From a checkpoint of a small image captioner: 10.9M parameters, decoder width 256.
Rows from expert 5 of block 3 of the image encoder, named by matrix and row number. Rows with one number belong to one neuron. Each number is 128 + 32 x the weight over the matrix's rms, rounded and kept within 0 to 255. All counts start at 0. Numbers have three digits each.
# gate: expert gate (encoder.blocks.3.mlp.gate, 8x96x192), inputs 0-191
# up: expert up (encoder.blocks.3.mlp.up, 8x96x192), inputs 0-191
# down: expert down (encoder.blocks.3.mlp.down, 8x192x96, transposed), outputs 0-191
gate.46:148129155157130135087117115157161115103152176152076125152137088146193085154120097148164166128198085180148121130108075103148122076080128091133139128066109081065160130185082073116092135099100131119115082176184150060153172115102120117080100093197162119118149165140138077146068140128147116162103117061157127104178157065150128116111108139112153203105122127189060134030140141082095171093134147177106171110149127129132146148167101138168156143161126141150130091159168152135192123117107120179117145061138148140122094083092045098169161120108114134131129158107118164175103118115106089100
up.46:049174097151124204194141149150101104146201134095107153124128179091130119073101112103146128173087187117122152118108151085142105133146136061157094158085160179114114106155118138135196089119109153102105065099144167064097107088149124142130140161126179105120133157051159145113104120147139151160111170135091086132110124109135078091108099117160107098064125162161078101100168136092098111139117147145179155122090035209147112163167140119154102115129095105076145123137109100121106118140140151125143173112109128155096154149101134158178179122121153123126129128132103174140190132137118137179
down.46:124157154169100111163171153116150103205096138104109153127098090123172121157149168099108098076136115136125159150118111123058071126163102157127106124122153140150116167129128097099138121170120108181171145156122058110137164099135127115103132118159113123145142110119165103215137070083089055078120090145083094164108190056105176155192090113130141160143085080177108161135156059103082131080161165121176106117127053105148145069160108107104122131132109108103121141102156142123144092113158070104169113136175134108110109152042148163129126080148125139088162114108090131049157147143031157147
gate.47:156178115061111156120174081110117098167149156139133190159127101085067082158119195104133112078199110153104122119164147124134137186150105097168146122114171109120157101085144057186179096111193111142128099115116086052150127180115160152120108092119155131176097077167098146134168112132137165121119139095163169113150101128110134107079083096187143244148120116116156151100124137131141091166175118104130120158098131093138160116144110110073127085111123132132139178113139142146131155186120078082134151093051173099125140110144123133162152189152131152091165162141123070184125168081089083131
up.47:127135113148082122120124118134199133147122074072102098111118165129168090141114120096133170116176108111151085146121188122144136168162073086129125119146074158110121169115168123096211151131141121109111105138131124099129165121107115084128087150128164152140128093097096139156054140102128135102146130177145126129141115157082113141185093094065108160194150068109120111141061149113111123103144073171113118152099083133127098123137077146167069157123161093127162085143060140110114145097153154137131051172157100201121083104120107114099136134111105093066146119121110163116096150153070105151
down.47:134067096103066139067111135115166139196116165106126157179145133126126185090113128121086183148102164078118135119154088127142065069073103028148118153110164066124157095169167092121116125114175168097097136128218117172181095130127118116127035159029129135155102145162117181102121154118131113087125165177178147154136122161118154158083110153140134148081110122122193128139143130175064142103166066129149114102121166166162126130131195116112128135108091111132128089113107126071139161148036123102079169110121132084134085118101132209144079132105108168117168103072159081075067172131167140051
gate.48:100063137164144143126155149173143151101160080148127137121147153154102118133144131085128178139117154156123143158151116106096074099164073122156163095094174160107106195115072146146095105117064117084125149140168121111110133137190127176081104141132165115088087061112133127145207111168135138152140108145121125137163105159065115151115125079111146159083151130171156120123140129130124112147089123093085139081114105083135068104142131143128181163122097165123069113151042174173116169177089132090126177107102125131041179144102109081189071130074095128172159147149132120088116130126147074078
up.48:128125135140240100077145116158126168123051098068140122204130150119137071096056135109108173110084132185134149151146109139129154162131154168098168080141097156158142088159150132104119133104140175157172139119153101105186187132068116080076174138074118126070152166208169146146136167127182189081146104148133097128116114140088195156134115163086136120151150196126113129094143092121125092085137136131116139145126103160097183122179151081152118139162132216066060176132121068130122149085121143092193125087175156147123114111120157093205095112129050155120099105089126152104131093182161152182
down.48:141099122171126142121134146068098191132117128140152087131130101142156119089153112121147049105081084112154090102058161190072151114140122129120188171176158134130099182115139112097141089145109180165167150129118151119142092141087159125097109097142146101143159125090075097143097160083063116046169102132130148138113103081118104056088179103195136155118111168090178160120155111157143116132185125143107109148088141129115086121038140147191041169181129176132056149175174136139117160107132133163104123179078098108180161132145176139130192173125124108176185115073094138102159128149185153135
gate.49:135122184168134137106134112125157146143116105069117124134084160050182118140149135107107110136101147134175110135107128136107147138168070137175111119131092099140094154093162115169062078087075116119139118107140088165166137105149100057126104133097110165175125145108117186081182096091084111136083138191135124111176091109148154123028149127104133103120140086110103113157171137160209081100208115084104139101098141074131123121102129200157144135086118139098127128136094158090132165170095088153117165140073210129122095119142109119116125070111176130147113117098145105141108049109115144088
up.49:107128147099064135135157086139095176164100121121127146117178099166139118090164128112138157113118112096183114113099196066136112098177093137138097097143127166151133147176107110062157106116142132112085073116127144104128130094133138116164175130180167111118147111134149105133125110063103075197160096143149190095105112177128065115090106136090158127126115116166108134070161179135083104129162135154090097153113120117139146134135147168057158159153083109127124113136094148104075167122140059133076159094096080085171223153143105129142152110106198104087109154147163101160108135149143113127
down.49:128138120141094070111152103103112115124097163144104104153158089130105158085131141172150083105135141107133175060129119181144163174080097135110159092167155080128079092131160112127149118149125084117100180115128147114137047068164185179101126140162141118180163215122083110112118122084082118158119094115150164121118163105144169119094149163117109157121157098133122143152129123129124130167168109062152132167163123150115103130140145170084105098119140096111099141103112070181081107115162119108126111086152068103090173122161101116180141113150139186124171043093166204160081129135183158224
gate.50:126131138090081136117113103153150157112163086125175130128143121108130136069058087118106096135124158191156136123103108057086104140152103099147109081139080132129135136098148114120115086147137147118152119186141123104192134142122151144124089119141129167160044133159110128070150163053119133056162093049102142074128135134077065140085122111104053103133095181166053123146163102178126148067084107155152108079148107108156111120102126098151124138103113111115114136204115143142175138100077100161160124191080128130115174130115177120095104095155157165112059098095182077075178130155129101186
up.50:073125146117190081141143089166167082103116178151119182127124086086076127157120155116147118144091183126096121164139159134121160173143104181117115167080140150107130144119120119111105120157148162094149144158147178184104134162125077092145061139143123141112135136102163091192167098127140135142142143107136092179187165097157101105146116155111170176093148148084151191106169137174153142173128157104127169090150148101096095095129147132158108148112148138151122177175098114070093089114163176108097096179111125176151061108090155133158104094101082136121053141134100139134147120147100081186
down.50:193186202136152111129139088137138170103153120126156124097168173063104081065104185135129146122127086123174117134067137137160132112094161119140120153103166107094118102182127068125129163112121093142149125151124168153149146100132135104066102165102134086156140164187114156081096181101111196082116095121087171065090161147210144115127167164090117164170139098175131120126197107110176104140122110125122161137106116074179131110183128162061116171134146168065160177101169167122136155143081112088166156119154119121191160178127117157203161173138152135110136120087106098143086112137133242045
gate.51:160155135081121097136145183171171147149140078157182103186115076121184082126111159154124082184123153143141146121131078144152145115129139097168117125150138166104109148143091122086098050168158125189133123138141122167113083164189148147112137145155140073090156103136038077109118047168147198167112159213107169105127128127088092137186106124105155098143169152132123120137134101150093120085129115153139163134112146185130107119091096084110194205092171168102072149081169025151141163131120160114080130154134154137110118126175122151139141155073127139115132120088134133150134135177189076140
up.51:088117114099135143163134082139150095167162096158154151135058193119112116199090168150140165140141141155120078124150172109107190138135098105188160084139159116145119118104174191135150196149097119128156122142171104141218115122083099130157055127134182083110180121092055105122165146112116108135147125184128112075122050166202108142089143136110131077095109117085166101139134095144145139088239137122181096147130084189168109089185112192132145162113075121129131162193136112109164192157089052095137093170122087129186110126149117105106119149167141142112162105078119107098137119140143134099
down.51:115123159094113123093149094159120065128149132151171121167106143163200164111106056113109118139077096145041159138104177153095188094184096054115171167129136137133091119136114132130110164124112136102169148110189123090132207142103101113130116124088144186088124118104165126144023107147114137140155167130081164097144105149164087175148113084127132112141105093144106119135067145151152150135105040191121117199180104121172136103080151135164117056142120103112135040109101098078128154092155129136144126096108129143156137132145172139077115145125139137095117114104183134149110207120138120146
gate.52:118119146101141148150087125122151154169119078195099173068110200152108091113117074141161125063187097117110069157150148071142154089137151100128142117172143156150100168151163167124069057177173057067100122097183103132113108154126166114173156087165130147129098119090106078078116154131117152159110078126127185128086188133076148115128136134135122114166189107149164140075146091093116086120120080051129106131185130103148112123115113099103123126162140102152130157117139102127149124106171132140114147109169139094081138138114116086132201139064088075123134146134137138134065127130147147123
up.52:129119088143128137107184090130121061156165072106125159111080130138219095141148167107115143115144142152194118153060090173075127087124096077085123087194142074067118169114114108129184176110167127185134127103125136173138118153054117130131105126113078143137117136093134143187135127121107068184108118108134074142176173173103125126101144106161152111068174143073094066088109137151137106163110141131130100100144158174088078085096116133099175098149073129120173133037176131128107076119099101099138153189176087141144148102102189129104099153141128141148164115156105105171137086132180110137
down.52:156094110107105109088112161161123063113091133163125146157136135197160139088144121137052154118094115123119139140092180113119083098139136150113101116118144143117134138124152115107095130118132121115188157165114113116164109128137105119133161096125176071174116108154107210104121146141145111149157142153139187087095105147183153178104146128103109113148080155162145083164099131147113120154197183118107115137082117149162107135105084129100159099066128122145116187113095090120174114084161119162151125137085171113116119162146053124122148136109104142118122104143117158133109162074087134088
gate.53:116132177125121174177113095103146097111136110131166080119122114138078088148100097127083137149163073193144137108147142107143094117111112117122196145099121129199121157156115196121100169112137111093135150089179129108136095105132185150110119175099123122161121138105114153086136186117146139163115089151106116117162204125148133109114063156169102140183109129126113142132108208119170112169160134117117104157171110143144155096143078121119132165147139145109169147119140180094137158125077131116146095157144178162135157129142083150160120172101145122082102167156050112106143118075066118182
up.53:131131121122082091140120124141158144107056168159143166068131185062139120071121102163089061158076108123125130089158134189084129093161152090163126135105097084142096136128150136142115126118144119098097107110123162173089078181102134065154099160106173109145138099124179056118124117139155132147134184103170145103093093100115102160166181112151150169122112186123197161103134092148145128127140118153073059087078115143168055096099088136131132152112052144127151146120158147143134133122097098083120134131088131128143135143137095112142081173123133110125101140136132098147112131144095116159
down.53:090059104111089162152123106132102089137140097100129155163072150086087160108140157085071123113093194101095144156106066125125120171092153116090133124118107143187166126147143074122142108136124119133067182138105146144116090146121119131089165055120083136116150133102161166137114085134178141191129143078114054116157202136149104129132152121112131138144111121091168125133155104108095111138189153160164151117121067120094134143146167107186147105092093117126121096094128068116127066149199111074105135073146141175080125119148153116092116154132087169092124166156118143150153172158089061147
gate.54:134130147116127127155182108138154110159084117152068089108110148173206124216094133132130176113130101100093183118150090155113095132159095076094054136113113089147092150171096112158132136124104183156136101118109102111119195143099159065083164148122138160151112078116157138139119111141103093089093103152167090163138198135139141159077135122103130118142152119111138150184145147102124084064065176140182187103146079124061130111140141099082108087153161119065175136113094125130130086175113090149135128131138081212200163157129112137105161169098124139201098068168081127100113160118091071134
up.54:103120179120153119128123050176128109102156166143151137088164039133121227143166155126122142108102204125097086155105128152108079141154167081152200133117083187136133160085071149123123112124138179111108144120153134204192080138099132139136083063112111152165164123107083142116150091110146153124092110109168104140122159125154080137147129095152194158109111175084175073145118127086143160119139105156147100127118093140128120132127123081190127076140119143153105156067120091106161163154104150118114110159117175111121119127169126140117078105022083132109101097121121149084107165126138102176
down.54:140143028131112147080138186100188195129165159131175108066167176114182142144104158114104139123125123176179155125085122123128140159121112136151124126188126144116156100134089113101110158121160179135074143106131174173094137171098131176139133174129117104114096161106112171105124143111166145131154158113163151128091146168093095147142122158107097117114132090140097152184136165133095165125153154160118096170122122106159156137100117134147040098172147179189131079145159157161195121137165142129125111113133122096184204177156119156184166071126124155175119196148083171115200134101108126104
gate.55:180126144091124185183113127173085139126084149156103206132163110107143117134129054093155182128090154189152155094130090124091135175086075143149150141122153155121098118086149096117095139104105119118108115098077123145152161098149119165151169126098101160084193114130084136114118137112157132174132174101153141178109096095057128149143178093083148111148131126115151132122091147126059166084128156146139054124159115107125098092125114108180150158127163101157163106142156122209148116122169102076134116151108088108142121165112137081111122159189111172132123138122157089132055109147121148102
up.55:119163149106082109091116131117137108128130117083151133066122142134140098100253107133172094111116152085168050095151110122206139143153114131052136075143166135095098094094134101096186167140100147108087149084148122145127109209087119114093136139101166080144078114095150122163148087158132162148176153151159159086124124111145121168072082134203095108166124119129074104076159146171150145095113136102121128118145113162144161122155137117102119114150171145150073123155110153079086090120057158058107135127135142077103166191160106117058128134135149177125117115170103108107146159084100133115
down.55:144153107110176108134143113132093115167154084180129159093072113121148131069116096128124195140202188141178141131208170132138172130106210098093147166142177076119212112059180108106134137007149159138125123131122104137102143154147155124122111102179125130074117160135105107133108080182143195130117062114122124136144147122128079126130100050117161145121112093109163094144117108108180136159115156115146132145065162120204096153181107132170136171132122117113115093177101128117107223106158082159035091151158091122121112161082136116088158123119100149110126110118106093116163157119148084148
gate.56:182068115101138117157128187077114110108168138141164100160127176080073132130168120139154152163108107085128103101094133090165116117095155113178116153124134097081188172084095163137150117111139179110111097141198156172122113133119160120159076111134183070127189151126159130147103111119131097186089084128096105174133104167082124113106108195175070161122138140142098170128112178120189115127146125076101082123084102171113104192087172056105125149063165059038096092140135112116124160085119096061087163127107179090074130077155143128178156120147117131120105136116167125169109146079081102098
up.56:168129186103125118094115146130157126136128099159156109113119152148083170095129124115144161136131101129090112143115168154130123144169077129109111170159107096145146091098173107149154165159152116098207110089111099188124103117174144140130181098202181116124160103167174122200114117152148119152138104157157118131122097091124095071153137180142155069128160091100125100147087134101127091115170084097145095072132091143101110140111182147170153103138100159113159150117114096122149084116104139136095093110146096185109145136112112178141150122134129087114162115146066156111148095067129084118
down.56:074087153154167116138072056125144089178135166169144165124136107115122079072108134165158135078080164159174097084105136150223123104139166069134151137095120133126116122139093159143134067156099077129163102097159142191122144175164150136165172110117095094144104146146119158184101128144129083122114124084178184101125168195058151077090145163117173086096159141099096149114131134126150172097083125127157119155175101120137081132122129147141121203158108111167143148137150131113140139093097076101131117180075145111166129127117144124155131110137137124182121181161158085145146149137125095092